{
  "arch": "transformer",
  "model": "sound classifier",
  "dataset": "chords played on synthesised instruments",
  "train_examples": 52083,
  "n_mels": 64,
  "hop_length": 160,
  "input": "log_mel",
  "spec_augment": false,
  "win_length": 400,
  "targets": ["inversion"],
  "num_classes": 3,
  "norm": "layernorm",
  "norm_position": "pre",
  "activation": "silu",
  "mlp_ratio": 3,
  "head_dim": 48,
  "fused_qkv": false,
  "bias": "all",
  "qk_norm": true,
  "parallel_block": false,
  "inner_norm": true,
  "subsampling": 2,
  "layers": 16,
  "width": 384,
  "positions": "sincos",
  "pooling": "mean",
  "label_smoothing": 0.2,
  "loss": "cross_entropy",
  "init": "kaiming_normal",
  "residual_init": "none",
  "optimizer": "muon",
  "muon_scale": "original",
  "lr": 0.012,
  "momentum": 0.95,
  "nesterov": true,
  "orthogonalizer": "polar_express",
  "adamw_lr_other_params": 0.002,
  "ema_decay": 0.995,
  "steps": 8700,
  "batch_size": 64,
  "epochs": 10.7,
  "lr_schedule": "cosine_restarts",
  "final_lr_fraction": 0.05,
  "warmup_steps": 260,
  "weight_decay": 0.01,
  "adamw_weight_decay_other_params": 0
}
Rows from block 10 of a small sound classifier, named by matrix and row number. Rows with one number belong to one neuron. Each number is 500 + 50 x the weight over its row's rms, rounded and kept within 0 to 999. All counts start at 0. Numbers have three digits each.
After each neuron's rows are labels from the 100 clips, of 14976, where the neuron reaches its highest value: "loudest band" is the band of the loudest frequency at the time of the peak; "strongest on" is what is common among them. Only what is clearly more common there than usual is listed. The data: chords played on synthesised instruments.
# fc1: MLP up (model.blocks.10.mlp.fc1.weight, 1152x384), inputs 0-47
# fc2: MLP down (model.blocks.10.mlp.fc2.weight, 384x1152, transposed), outputs 0-47

fc1.439:511539551528496550477523514533523563476504512477485466537517611474461564454432390535504554537483510450465453479508530510455466491511480460435449
fc2.439:474533489481461455509611509513534573443380443475603567492521516479489523496545488518490497459566372563501501473452478525464523443411522532501504
loudest band: 500 to 1000 Hz
strongest on: sus4

fc1.262:504455477476479491625539518529465560552435635468382431476564539518507518565496438479503477434497512476529469488492515532410373535523465553506513
fc2.262:544485533498485497535461456403451570471571531541481491396519465566487509566519458469424562487526506508439469501549477424542453535519487479510549
loudest band: 500 to 1000 Hz
strongest on: sus4

fc1.243:532527458426469567602553489606511502591447569500459512503534508450526433469516376538391539503511471498623507568461549448432469496537499469465491
fc2.243:555451508563467529465455513529478530565550475566630441464514603470581495497542479461514522509573451463458542566480411568549454477466469483463554
loudest band: 500 to 1000 Hz
strongest on: sus4

fc1.285:403481589517432554529562530473499427564429575520473493474470566509549502497518486521437567581463546531561614504525500487492398460510552559519570
fc2.285:525453436512507458493500474570485487450401619545501492571482594603379424596481543446498505492500483539455464586573541508439481548445516433476485
loudest band: 250 to 500 Hz
strongest on: inversion: second inversion; minor

fc1.732:466410437468513596506502498465475464415473526585562480442552547467544577593545377538638571529557534522526560487472473515455499446564509565502566
fc2.732:532471532468469382519557553480462505469544599529488477501462499449524504617542580560549441542460524549529530487457608519574528540483499439456474
loudest band: 250 to 500 Hz
strongest on: inversion: second inversion; arpeggio

fc1.1:513481534557444516474478587518615535432463549493538502509558484463597547469515462499549515461592531558503537595541484518515459494518482462470432
fc2.1:545555496455519454528449508480464505518536460569590565421448532524550493484446517610523469446458500501409483434504594503562583475448528539496452
loudest band: 500 to 1000 Hz
strongest on: inversion: first inversion; root: E; sus4